Rows from block 12 of the image encoder of a small image-text matching model, named by matrix and row number. Rows with one number belong to one neuron. Each number is 500 + 50 x the weight over its row's rms, rounded and kept within 0 to 999. All counts start at 0. Numbers have three digits each.
After each neuron's rows are labels from the 100 images, of 14976, where the neuron reaches its highest value: "strongest on" is what is common among them; "peak on" is the class under the peak. Only what is clearly more common there than usual is listed. The data: simulated telescope pictures of galaxies. In brackets: how many of the 100.
# fc1: MLP up (encoder.blocks.12.mlp.fc1.weight, 768x256), inputs 128-255
# fc2: MLP down (encoder.blocks.12.mlp.fc2.weight, 256x768, transposed), outputs 128-255

fc1.642:476514416512468466464465558520451456408485485461454430330530423493523525453544509474461516494512515471452583507529466565593473415481595411425572484462575568581571495620507414457512506452354486540537406489466491547457444417511496552506565501509490485501500500452513505582442501597496499492463531490406436478476571528445379459439527489529482499471461583582446445481529540419544470465551
fc2.642:558524447524484402490458554515519498407479486503486481479619505467543560519483515486488486465468562430417562544514526557567509542470573482422479484471548505521515450561489497460584516443434437473426422548534476578527448475469577548452521491495503565497461425483500525599505552523433457460533502403489441461458531538461436486545469408596492521510460494629497417469483544466567401519400
strongest on: round elliptical (100)
peak on: galaxy (100)

fc1.543:483557451585480466428503547450484537458551414588478461453426473493556499422505489543439512479464584434520574526433525510472460484405606451429554490539572547571473512621475542485540503396406460521454435461487552460500482429494533564588593567484491556514508549557493515523515542487505475506522490509461429523456487479456345481471524595503527503476505497537397441462574476451554445475518
fc2.543:522539478485509462515522571516447435442485519463509539461562551546521515492520539463536569572425499500436495552523521548561524520468523438445517487421559570654528447549450424422494444414384419523566509594428473563494510470412550548395585509505467468477482463512493513619446528546444503520599510371492454449487503531480449437452463417528494506476432498538540435396524483473583477535466
strongest on: many-armed spiral (100); winding: clockwise outward (53); winding: anticlockwise outward (47)
peak on: galaxy (98)

fc1.321:534420474556551523479437425572525508500481553568505490518525480405562634539513522457496420420540481454433560423556483497497510598513491551501490517415475431455449489536475537517534585459557510467389467470610500549537521457557538504557474459553548575484465468452481447521548472462383480407449581472474386426501489482463494616555553466564527542525469442517431524570531524457489507588488
fc2.321:513518518608570517557478540485582570478545502491551511539543440556516511550454486537480578413416549524401576531429581569507579478513526545455534492539512448441449536500530512486604490445467568545399468601515450470419527472421515530497418606498523585595514475474477449450530443471561545507517539431466429578516454458550489527551531440574520430530508524567569503565310449448397521458510
strongest on: bright star with spikes (84); merging pair (40)
peak on: galaxy (36)

fc1.423:473439475546539485483452451535554571514493549589507470524493473435543608529526473477553505390512478469424528507560524527488521568498479523500486482405515457422453457496458555493534586453516498495432515506631504472468557473511560557560490480554486623489429556491409533444531484459452493471399548453523398480545482492507474648529514495551514517535460507493460517531512488432468498546492
fc2.423:399509513552617494551441464518559538483514540519583554558597537464541593590431527497567495438430433472433513474488567505490533519540484523521492494432483451417394484452392463499529559416553490485408527541544480579483576503445490580549489540541500596520431466526501485508530473501475516445569541529504456483570455447496499581507542505558543493543471439484521507520465405477423582611463
strongest on: merging pair (100)
peak on: galaxy (96)

fc1.129:473402453488503496526360435551439459489424542464457462397493485405558570515658560437508435519562453505538581461562405533573445578520495504505535556449437480471535460504506521483388536480469516498450505433482434479578500457503594544506505453509472523444455425448505509505455497550379378477486564535378510371505476546468456536457480470466471451539523532527493550520511545493507481583517
fc2.129:524576537516549578530552514528505488492602507418538518484570524565497449555459494499490523501389480608410528525528534497537583494484480548468493508485542481551504462459518461428591433472462585540559612526442471541439489528451566473504488471475422577497562461418485527517416533535527572520537478483467402485505543483543543445489469411529415458562502515432509443483400556401526399469474
strongest on: flattened elliptical (95)
peak on: galaxy (92)

fc1.717:448465443554541493519316443525426505495506534509485459346454438408579525492600540430507489465495482512476586526559443484594433575459604512494553521502501559476510522542502568420450517489478530526468499457478510446552512475495595602557507489525462605445453513458507559505441579557439412520462495541408482432500467572438447510444472506476460437551545562578487443447551519450543448576520
fc2.717:534563584478491572475630563480525448570526499465542555511527517573464445538468483520472512563444441557467474503505549489476618424546418505503491444511577508570541465529486462454554413519452533564515501565432489565411522521429435490461474502477413415550607508443453482460477455499582594591539512495548540560562497461584521414420545431466466545476474526463588527474468502490430528418561
strongest on: small (90); noisy (78); round elliptical (73); flattened elliptical (26)
peak on: galaxy (49)

fc1.664:442393402502505415557361429611480509509390593467512495465416460445490530514567507341553433517550477505485494517603453515528427527500490463550526498385446488432494466508432467463438533513525486493517496448535532500499514509514512511474464407570472436470464516438470530525466446580412412489480498508480465456504541564474476486420471521508483488493524518514415531454527471492512516621579
fc2.664:476552482522553512581482483555428504403510507470482488428596486547622510486571535471538499510493453544429598471513448547608501491443521583474549449503486469554547484562528334410462502474449572489506538525476486530485468495486562512462514538516443486438457411440500595459409550584401453477531514560406496457446564496419457558489426494534369445572511549577526416455466530397496480563423
strongest on: flattened elliptical (49); ring galaxy (48)
peak on: galaxy (60)

fc1.593:474499519549507527507437488507559503514497604614552550529543495431576631540520512490480539464501472486452493460518544520485535555474485485558522435421511513449423513517510549444549544404512475538464509562567479429432517453463528564566534538585493592516452544530426431465507491468450507477406595501518472488517466449521494634464572474572564516514419437511502585525482474441491521530538
fc2.593:434501498598547471515439430480505508530539538554572474520599482423571560562489533479547507424408474493461600477499468430499489617492551530482483479478446430433441438538347584458520551449583491459417491459549572555591561512443490595588459565543463588457476548529540531563481539541464486525512543511458440477542419459477461578487521507501500473559471495576448492497482456529496468591480
strongest on: merging pair (97)
peak on: galaxy (94)

fc1.617:506459534519498512506474448527516545498514556548503503520540520437503616569502494476482531428494489518414475471532556533480505528514453544523455456375507485466460470486481523488551566408535508507472539571586492492448498483459513550542482473579497613558488544506423475488543491448430521493381555477520437492532481435501507662551543486593521568522376442498486535539505519403490486527488
fc2.617:455506528564528494520476451470535453507530528535554529547590549405565611530472535518529503463430472439489561429518476437474533600470533511479466505455456440438454403527423530490487559433555433464401478507571487581562519491442487550538456578511484576460443453530557479564487534526431529438551567548452448449549416426490478576516578454497555524526478430530528487534500461534439537604438
strongest on: merging pair (100)
peak on: galaxy (97)

fc1.231:584517468553458406441520510477521507447518448464481341446497497484511471467483465531490431465491549499463575484533466505532428504444646493380491480482511478571615457525543460514563497509479486464491475406527503577568453548486552508525503481459509508460537487428574545662479522502508496478482457429478377465495517520485515456573466484491476515521502564545518410463528619510560398501405
fc2.231:537488501502516501461541470499490555477545445452503437507536550507438433512454448555503499467485531538494525499533483451498479512480539556445430531505468459495527430439488501535497504545543575477520507444517537560545502616523545448509463436408511635441522493493549586571463605496508512487433439524522439502488505466518577477544430510462396493615562521461516425477535595482528464512407
strongest on: irregular (99)
peak on: galaxy (96)

fc1.225:515438451512529516554392437619485503482418549488473504484487463507513518504606575437535476516539464543559539475556439545545471488554447562520576600513429494435479555482523533510385553541493563517485526456484466435501520479563556465403487447543491470423408417428531498445478494547400386472483587555419527432504542530437526562496544501496518419529559530476494576548488520461462544556493
fc2.225:576591547476506553510563524484558495474512454432499545543535532516396463478413518551432529527477547529499461530474505499497604470492483475416477516507546476531525472419544448462593442493422487535526523594452413588483457521467506441452478548452519531543573432506529458593486519492564574452517488409577463488481541522552564417513515386494514534468533437479569455544393563515493440460452
strongest on: lensed arc (71); bright star with spikes (55)
peak on: galaxy (73)

fc1.200:456500372509502375542351545534489561439494526600488479462427389501570531461552518473533416466551540425444527516474525581524507426479518467478607460484564501472473603543480549517545570466473476478442501445553509472463521477559507522487582510601517464546445544500474494471549437518450393483464498512456495476509603535471475505499490581590567503439509544524396514471512490407491506540503
fc2.200:450445490509462434457497525512455628519489463501497425444462484516494452592468385493524478482508572515441497616423601515560379479528521508505462391492497492503529518456441472488502561474491524389510505463552613467537514545474529513506496454459508470493509518518431584482529476438478471565503395505536489549487488526500516500548395594497442462593461560471466466436538491500593458525569
strongest on: ring galaxy (100)
peak on: galaxy (66)

fc1.515:480540496554473477472440511447479428498531490567444527507516447454601534393574541517465513472488508459577566505462434462498470539470586405524581500552522579510460538597513520479533475475470485531460423504488467417514480394505479586583565551552518554555496560556540482519477561535529475520500529526482511529493457513488398523450553528472534518362520499591444528482501476593503492477553
fc2.515:405624512462568496557445487481521429451496520505612566529606552497526539474502558494632549536475418528472480497518461520524556586441549451555513455491507515517465412523445531461507451511499443507492574554525487496539545504401510552569590483506446534446439466550558548553429558566492556524623482536496472481552471504535466490412522390525520447453404502533516527431464405528543538592531
strongest on: lensed arc (80)
peak on: galaxy (60)

fc1.375:474499514511509517499484505498540561477512516682490569531522498496516573498473502507465511460514525386486484419453537526460559400487457488524491480442533508460427565503520525576555549427539433506459497521578472470439499438533450440542520529555529528587491506594466379458612465424501516440465556522537518523488533415478493615529603542609633552454411411473479535591511468488479510485449
fc2.375:521460479519499482498536448537458500445507502443532438479528586451505510506502494462525478504445505496444517528567461462591438619436565544460455486445445475521577374491472469460472508510514491457494499449507545580586509559460605552465457461466473549401485466477530575606445551534414496496518474485483420420494456523469523481516413460461418501593555494485469394457547536489576434586420
strongest on: merging pair (73); bright star with spikes (57)
peak on: galaxy (61)

fc1.145:607528503583483498433523527489548528495506433441484360513509480484477483471473455567443502425499629500474620492538492488501499482519568578357479518539518408481608480489590414517543498465512559518463448462531466542530442472508582433509451524420567576499540435411572532543468521486517484460459498453462372487476508493501497498583501459491450507522565602581483393548420633446465434475381
fc2.145:458538533488521488499518536471483573526578442509491413479549527533416429517435427520494486444438541531436511560522480437525498472499601553464493471553567444500522452467490495465557475511525596488504500429506572587554512577434554489623446502437487595476564530475586578555447559518539530552484442510484434510486488466457535486510463558494412435586510577509430401475475534489529448486523
strongest on: two-armed spiral (65); winding: clockwise outward (60); winding: anticlockwise outward (37); many-armed spiral (32)
peak on: galaxy (100)

fc1.181:425404473430472454580415412603451465518340537465494509488459512427508508505559516413517400513577503502546510509628382544597446561521517491562502484460424493433537489519480475457438506505498485508476484481512500490562485487511502571570482400531474466454469431422546487562462512568439429501479478500472522432489506591483496487481511449467505472479490488561498553477472475579515495601587
fc2.181:579497500543507503521521466551465491421509481367502475475543536507549548491540517475527511510469457526442610486592444535589522537489509559448494563446454452498573458527504376457458523476481550506504489486486453547508488503502577499354449490481487536372474374432509563556417527587405472459492511454435411406486506509474479471495419449513385486585535503576523435477484592421503487566392
strongest on: flattened elliptical (98); bright star with spikes (54)
peak on: galaxy (50)

fc1.643:494467383505515331540399518607467511454440541550484469450453387500557524524544504448516406454568526438455522484505492562515488414503465495505545507427534544480494577536439532556514577490514480475456486459568503547448505472578492431521523438571511433567435509474497488484536460519499414487446507513470485510487667524481444495525511604523549550485492538527444495460563515377486489557513
fc2.643:506426479526471457474473471521511652488492464533447436462481472531510458564437410559499447457507583495462539518418559533547375483520519579532457403524491500518528522493516473543508561439488557404493488433544607437503485493496551497511504430476533467535508551483405538414557465389464452516443442539490522540432515511474508549616443587522453480569488535504491476526515553473570425472508
strongest on: ring galaxy (100)
peak on: galaxy (79)

fc1.161:430562446553456450418486588476505545471519426575477465447409448531534476388487468522459536478505537453502556532444539515498447425406588434394551538507567583554468524593486535473513497426407478530501468465489527446486515448512546514556608537470491564522502566542542536500501567466555515511538497485493453529467530521452364474471511611531536497476511521521404461466596488461508474452531
fc2.161:551538489545490427491564602490498459461484482494593510455516523565598485487536501488550520597458487535452532549528539552525547506518485504504526434451550529574555439594473454448490439510462463523489505615459511549470551506417482567385575527506464438467483477468494539492475465557469513566594518406457507482537491548542425412436478391523463504454433563577524504396476438480483547512486
strongest on: many-armed spiral (100); winding: clockwise outward (55); tilted (47); winding: anticlockwise outward (45)
peak on: galaxy (74)

fc1.453:497444483634513535529455450582464483521517569482497497483502424425584511512555539457425485449475498485502657469541447445542517599494556523385558537525531509433485459547515527468530496464503559576425503444514457567524483449496608488492463499523489546483506524425550500527440533554500435463492555521368421439524568513464486529473554469479476498561580527579394407515511528441469391512494
fc2.453:489505556457522541496526573475437499562524488481509521462445488660472431561499489504517520562519472570428455607389595519504487404543478470538525428498520512578484556508484435509453425526442526513598524548415542483445580532484450549452495486500488384564553512511414531385546440488584554660581483468521569591544474558528471429473429564499476462488481555457505519420512388480496565446646
strongest on: round elliptical (82); small (63)
peak on: galaxy (92)

fc1.70:449403391456502359557371395594470516509422503474493470434450478483473492495555497421574441486545467498473504535596459544556434545521484488521517534416461511444529491483457441455477557495528503459483505448572528508542505504549536528462459404555477467430452488436516528511480468584395400502493483476478464440498520581469484504485442553506499478517527509542425500428509514469509496612542
fc2.70:466530477447519496577491471563395494397489523449453496418565515552575508440563550457538489542525465535483563454506415549607473480437528548512541463505471492566562479540502344452400492511460524478527533518451489506508468517490538510427528480508458433431461400475518574456434554570385446497551497555433537433439566553407477493498389509530393448521511517545543447423468529430542493562439
strongest on: ring galaxy (96)
peak on: galaxy (46)

fc1.297:545444527537530529517524457567550395484411534488461525551570491455489555497494522504478413499545503542544601391536409481504519501520483535456494556549454443496511450520579446561539511494477537460399503477591407539557405478540530460507468517495502486524484384405641430523494520488462475400605539510451511459492559552533540535606560445512493509478538469574500509647447530539439464498450
fc2.297:465494548510586590607476475577559565481484583527512638569529553554473521518477538491510444493467463554433499466467529549521552451538407524492496435490536482480416477409543449481549504459495530514450580621442502519397549496458472475484497509538451498546478408451468526433468460489483518462574511529484556518513589508530583542548521476570474498495566450454571453551454456460409522490448
strongest on: merging pair (30); round elliptical (30); flattened elliptical (29)
peak on: galaxy (100)

fc1.527:591486449529447421464514531516498523463493477496514335403535492439483491487475422479482436437539562463412559511567495513543479468428621501373468462480532456540576486512500501506544520514489488450482455417579523608555444534500550493568496482478505565499530521427554516635466490483466474485448464446504353474449545472500481449538477513484468515505493552509493408443543574497634360537458
fc2.527:540515534548553512495554493479496564511569423405537433540508506595435431519466445552511512481480485584464520518556510477474513446533496584468448556502468417434530497423551477533517502599522606504510499452506505563518540593504515435489428473381515615471525450450528552516469516506553538517487442488512457532529462469570594458525414474475384487586576545471535450513484568480434529514445
strongest on: irregular (94)
peak on: galaxy (93)

fc1.512:477540463539474423464502563472484491360481503531477465439488476492539555401515516502471510488490537477440526481480497561568475499404613434436562491496556548542510510593518469476563527366373395530514441485510444540481500429487567572462600549498520536513462516498505521593505522540491494474505551417423439514426517487384358537477518517588569492438440496581529438477565511423537498510408
fc2.512:521540491588507433477491503491541552483514445519545441506575526485490456482462458518516501433431569505493569502512514477540521581439629534435447481534520493528498419507450587475619505498448499478399440483530541591603486524446571531515545507413534600471481462493545540638468564508486492454556445434501436480464477560508500462520473399466463486517497527622459418469474493515534411509397
strongest on: many-armed spiral (100); winding: clockwise outward (52); winding: anticlockwise outward (48)
peak on: galaxy (99)

fc1.568:590415504430523512507494446600528489476413494456433493498557450548422512514473501480510426495579485538468491482520477576540469421555468546445471489535481478506549492516573427538562497446436530419543550480538462498500465482637548435522502383494522436555484411429527492514510494458480488456540488531500506489516642570526520501627481509580472488502500484466485483577446560487516451432499
fc2.568:373568549481566551585468487502507434482538570578546607532591598537499487443500583504550538555438410543518448444469463480517522512470479482494525435540498555555430445446434480433473458494479480527521624587442483505486559539424462547526595537519418534438465490534574574526422575556462576515598503568490553496566522481496527508445550476465479449445501474425491501459503416522500556539490
strongest on: bright star with spikes (74); lensed arc (37)
peak on: galaxy (37)

fc1.174:506402467498537537553387444637504485525411593482458484491473456512522537535627586444522448547591453522584557486554447555544489483575466534484576603522420501439463536502529541510416529511479548536492544479497436439464518496532522465474452443559493475473443411421534527471515470544413407482496554536447519407519562544454499524475517501484506453499559543532505560557481531462436512544530
fc2.174:586582518516538576507582524489517490478555457417485532504491497559424439487470534540433553505462525556474492551491493497507568503469516511390513565535543470524503493468590457450582423508425547563514506532425405571490473503487525440448446559447523549516579440480541484546455555512572557481519509396543433511474534528567532395514483396498482481504602475518520419545368573485469427443455
strongest on: lensed arc (87)
peak on: galaxy (68)

fc1.328:497456527563503498467474424516546527526460545608564470555494501418538610533503458507510464416531496458455518483569516528481524562485466529543459485381468452443453481525480528511532629454512474459443471503614489496479547495510546552576498467561534587524449535488465487508548497455433484426408555453548422481518445461498485639527548504570530540504405472498475553526518497440487506539472
fc2.328:424560512567596503540438484489589565477512514497579533584581525473531581524435496528528514443392455499424548528500552505540552530503546481467492465479530473433436456449466477462591521425485517500377533538519475601488557489414514598544508585496489621521462467483556523559477516527513534462555522494476427510559467485548516550495555462559520449501480475515517466508395447489438534566434
strongest on: merging pair (100)
peak on: galaxy (97)

fc1.229:441542467463552525547419486493429501441555548548476557504588507567490508461518557498503552443508503494482425464464522501496511515435510492524575537476545543504446604482496530512505464407554487544591529513485423453445512475526537476525585522574510565485428563614481485449474559505470457493424558522515493469462539441375478634469530544599545445460468407420475506480534486430522497537503
fc2.229:538447551530516488473547423490528542566507483472533439545473525472470430550478429538537461477457476546507518494541502408489470590536518595465393513532377386463536426429512513520516524563563567418468542450532597529597529601488525495505405481421506526428535485467506556514486501490477513514462452496512464490540431497555626474554461478421427499604563546485460474525463551535500485518459
strongest on: barred spiral (64); winding: clockwise outward (49); winding: anticlockwise outward (31)
peak on: galaxy (70)

fc1.487:512451426500520470494372482590443495474470510459425470399496410486484545472515570476481472458587510469492573481539420567615447511457556475380568568464534510484517502551547470456564520415429510482476458438502428546531444449544655512527484452547519523527438457452532497555477524499438406431470535451469387405439570569426449530506515509588491502467493505551455469527474563447545422547507
fc2.487:472417435465492425516478425529515500433534524508431449451494480450476512452495516466575464547614516498570512467590432521480471551417543495628499521478413453441516491550471603559469552551592470433448452424549508482562452470545450397474495464495520451424452431489526420509501532531461467440475481501524506459456442535465447472555463485509511485485512453571430537504517444556483523532461
strongest on: bright star with spikes (77); round elliptical (61)
peak on: galaxy (36)

fc1.87:423387463475476446562405380592465471498375556499493490463450500416516530501561536399530411509545490506504487510624378530627480554514493525569496506431441503434568484480484491448459534518499488494465498459505499501572491507524518604513475410526491491458451447414539516565473491553400453491484472519473497417522512585485496507478474465458513451500491499515463550476500502542505505619539
fc2.87:511478459550552495559471445574453494420487496401485471449522508500554541495548525456557492495488445539447611490613437536616502558490528569450508562460451459481565461531498416443455516509493573513501512477491458539510503503513611522420455470492477553378457393418527575543412539587405451469478517481421412398484522529450479470496428463512373452598547549576492419468477558416506477584445
strongest on: flattened elliptical (95); bright star with spikes (56)
peak on: galaxy (70)

fc1.718:462503455529484469495422534474517505534481534514470510512428430502538558412565580465490519509533533446564535511481489517464461475539485391519588547526483534429470623559529543492434479532472453538447471495498406452476491413511485521556488534593547532553452501500534443497509506490550478509524560465501541516514483573484444472470521524536608478377542485566487568529489469544428522514543
fc2.718:418639517442533544563438457481529465441524518526512573536632495546467501454479587526517539478501551500514514445474408522527521536403564482478526404549507550523417466475537525483567495439436456505498535535504485481555470495466514503572622478512518538470451499606598493530434605529494494440510504547493499487427557521479503541486551418539550395430426462543532477513484509537593466510477
strongest on: lensed arc (100)
peak on: galaxy (77)

fc1.731:550509451528455363436522530452528499478479442482498360440526474471485482494493463493511434449493554506452550521557450496552422504406625475366470493471513488600595450522496477514525522516430458474499451408532539549566485524502560556534490469466511531476515483445552531663493525515496499483485450466477370433473510525478499471518465508482482505485504569541530404487560605511622366528443
fc2.731:549500490476522483482535474491498532441536444442519455506545556515435441503447470556510484490513519521501494502531473473499489508461531537460433530487466459495521430455480497537498503559532542467501505453511525588547507630521529435494483441400506623432510464507559582602472612507515519481467415521543446507494514477522562455542423484460407502588563503488526425463528594485526475523395
strongest on: irregular (99)
peak on: galaxy (93)

fc1.384:511463451569517467460482437507532541505498532596536439524468498433542621558513489485512497412509508474453512491559548506521518548493490504501477513392450435414463482497519534534535627447525475493438486498620494466485518488504572530564499485544541614511447536498447485526532496457444507449403570448525405491527449456497484610516514506568515542541450482516469542547535473455478513564472
fc2.384:419540539565601522538447453496604553509533532515587535587602541465545584532406497536530507441417442503447547485484536483505570537502514524492470463481504450427428454449447497499578532433532524495373539527532489592494559505432488583546482572499490602509463455499548511529495521510510544450557523525489446517558459457555519574523557465537507473516483468502546493517407456493437546571440
strongest on: merging pair (100)
peak on: galaxy (96)

fc1.391:461470459572518497548337460551397516460485538511495435359469468427593515530596535445518466480473477514476619530538454487603412558470584513450522499504529519494504476561482523411449523509484521520431495418492529468542531505486652575563494517504470593454490498472524535539455585549413452523481543560366459429484473550438437525458461516484459431524552547563468442451559523476518467578509
fc2.391:519577582464486576473644569469521425552555492468533566502529521603472427512469496525487527573459451562488452501494531490474608441518426493527506438527561525582531469538508472456521386517453517566531507571423476541427499531444427475442500486484429415539584498472477481458475482505579592597562505505559559562532490480578515404417531406460462532462484526460585532447473486509437536431558
strongest on: small (81); noisy (80); round elliptical (58); flattened elliptical (41)
peak on: galaxy (54)

fc1.36:535476429603552456503393461518486485465474470485514414407454487415594556500576508481531471456505520464446698498535464483570419562472600507421541499491513491461532490563502522482474555501482497492373476380541509534586510490508617540525504517492505591482459468465533540592484557529426417471545528478405416411507447575458472499478480505490485465540579555597497409471552531478517419576456
fc2.36:478532586415534624559555505493541456586543508478536583545533495636432459507470521522508525535485451553579432469479488470403623440559407499580513491581526507479480519500570509537502468555545546548526558557456476505445532508472385432539486490511470440547523461477523459383489484504581564536531512579563621563542489474537548467448545457468494454441504482454568585589387462563382568446525
strongest on: flattened elliptical (46); round elliptical (30)
peak on: galaxy (67)

fc1.369:467500456614523490505374467541432516465477511490507423399419494415598535505595522460557466449474516507504650530530474470608406569454613524469538518496503513457541485547480512451474508503466517523433465444497522477543502501478639570546528546500490582450458477463503547529474537535442462542475529553406457444486494571443445505471464497478475470539585562560478420474596513450507471588500
fc2.369:506593581473503566469610581448538437547554493490529584533517508616462426499462504537489558573475454531490424515462556512439611400538420475553521439541581545558491516533511469485534419485441503576521509612438459516410517503453417481468530512506451419572564519506465464441507466478597585573568516491566577584538479466572496441430544441497498536428456498469573569489449453529423571416567
strongest on: small (84); noisy (82); flattened elliptical (56); round elliptical (42)
peak on: galaxy (51)

fc1.660:475474501515456481497449497515559433474453528542482521533431487464565594435556569478460485485527496423593539409496459524546480508522501436580564497539509560450456549538526511483453532480464433549392490505524428460530449377485452549504521489553516490550464455485534424506567471497488490456509576537488560514471492527491447564507577460504638504415492450580552613571504482586442537504496
fc2.660:406577498495531515493398502438504543486558486532527523497528419560504451468500545509537633454466510530484507581459494478518448549397609449484568485575525559514420524513495584426526427492432478547522511471480509392534517484450527579616607535522483600491459576619532523497476573533555512564509458476494472535490500561488461487426500495532523395467453522525465508428460446526555460533594
strongest on: lensed arc (99)
peak on: galaxy (81)

fc1.293:578544509458458409468483515494563508457452439564456507521572459579486509510456462532459408459539646451479504497468479562523512417446554495483495508536534433520502522526588477550554544472389500413476437532619484545465426487521473458496527515473650457559511452500519417508549512459495505442462475435500525493422548547473523505601494501603535498409461499543522482591446555504522504471437
fc2.293:486551516476514386456462509380581573504505425547502461571556478521418462486384435570462496459534574422509458578443523494439474498460591486489437490565523470461467515500500521531568545513477457421450409461561545543594476530514452519543544568431549579537502491595529462564567551455569510488524404421617499596474451531498488466535488508539545499447487452587434472515498477611552486499484
strongest on: barred spiral (100); winding: anticlockwise outward (56); winding: clockwise outward (44)
peak on: galaxy (90)

fc1.537:472498476527468509475486534454487428484493504562475520522451434471634564455553554490481538499493525462593547464466460472481480492521554452536601501531498559505452591575540514516455522491454439516424463529511434427492495344506482559514555544563534500503460503553513443472519515531516508486519558514434578493483491524482387526480569454498612491384546485606508582572472476574455515511489
fc2.537:398654504471535527515413497471511491436554496482550548506630440529490500457503568498554560463454519508476520504489454496544519565400605463476547431527547548541446469511474509434558440434442459532523514496493511472561498485449540541608615487516478556474458537577602531529423607543502498517535496523496458483485530544477475527432524442575516408456418502534487485440464492516597463551536
strongest on: lensed arc (100)
peak on: galaxy (82)

fc1.427:471484478489506443540440446506543491456465494537490496507427445514514558458533534509537398382570520426553545400510433543474499488474513505510506522511423449415497583518577565555486614510543454477413457479600493463526485484621487496505509477513604508494363415490578477491548495480479439407500517539490520500497553563489475553547525503557583453408517521557510553578466504531482535548473
fc2.427:525507511451476444429575560409542519548521440497565448528518513548480447588416417552540487531505509495463455576479566484433485435544492510521410465524514455574543460462451442555504531538489496403548464468554598595529552576475428491541503491421525446494563497516418565520533471458531558568553406448569493574555440498569542410501470545491429536518452531511487495449582436553517546493508
strongest on: ring galaxy (100)
peak on: galaxy (94)

fc1.40:589497475535469398431531524485540512494512463493517356421503457444509499491488459477477389425522569468429574493570512483519476514424602500362463477473533463505588478506487533514542552526489484433451404453561538612577461548524550453571476472491518562503529495435566537653501459507534491452524467472490358517473487521501507454563493509512456552514508585556486434497535635484593335520478
fc2.40:549496536557513518477565493481470580530578438393524434513499512556427426553471438542495517502454514585444518560569530483486495451544503568471451524488470442462547478425536483516529485578512602496530495433509539571519517587461519441519421465381502587483542463436496551537460515506548545547491426459507428527522449472555582457523392457453381493587538543473535445489473569494467494507464
strongest on: irregular (100)
peak on: galaxy (97)

fc1.73:470444443552544522526388439576438596522512569499493444444480463443549529512592512444498527435473492537412614528568526491611440567495530591417564490493473552485491521497501489447484496472488562552487500461523511429481548491510716530548471492554472564503484536458481521460466516522393420536441543528383397466506535532460483528464488544494456490578550580505344449492537489372526422540543
fc2.73:501527580435523526490559518460490406508506523491521598539566557579467494554452532499532527584530456499513383529431540537467539482536399461623490461446500523561460496487474474518458496459452429497543576602516468466452519530455422523456539481521475412517478461550440479472555475474513581546639479504581623533528434501562504494458483481516539538433394417450559637477534377555452621484565
strongest on: small (65); noisy (60); flattened elliptical (58); round elliptical (25)
peak on: galaxy (62)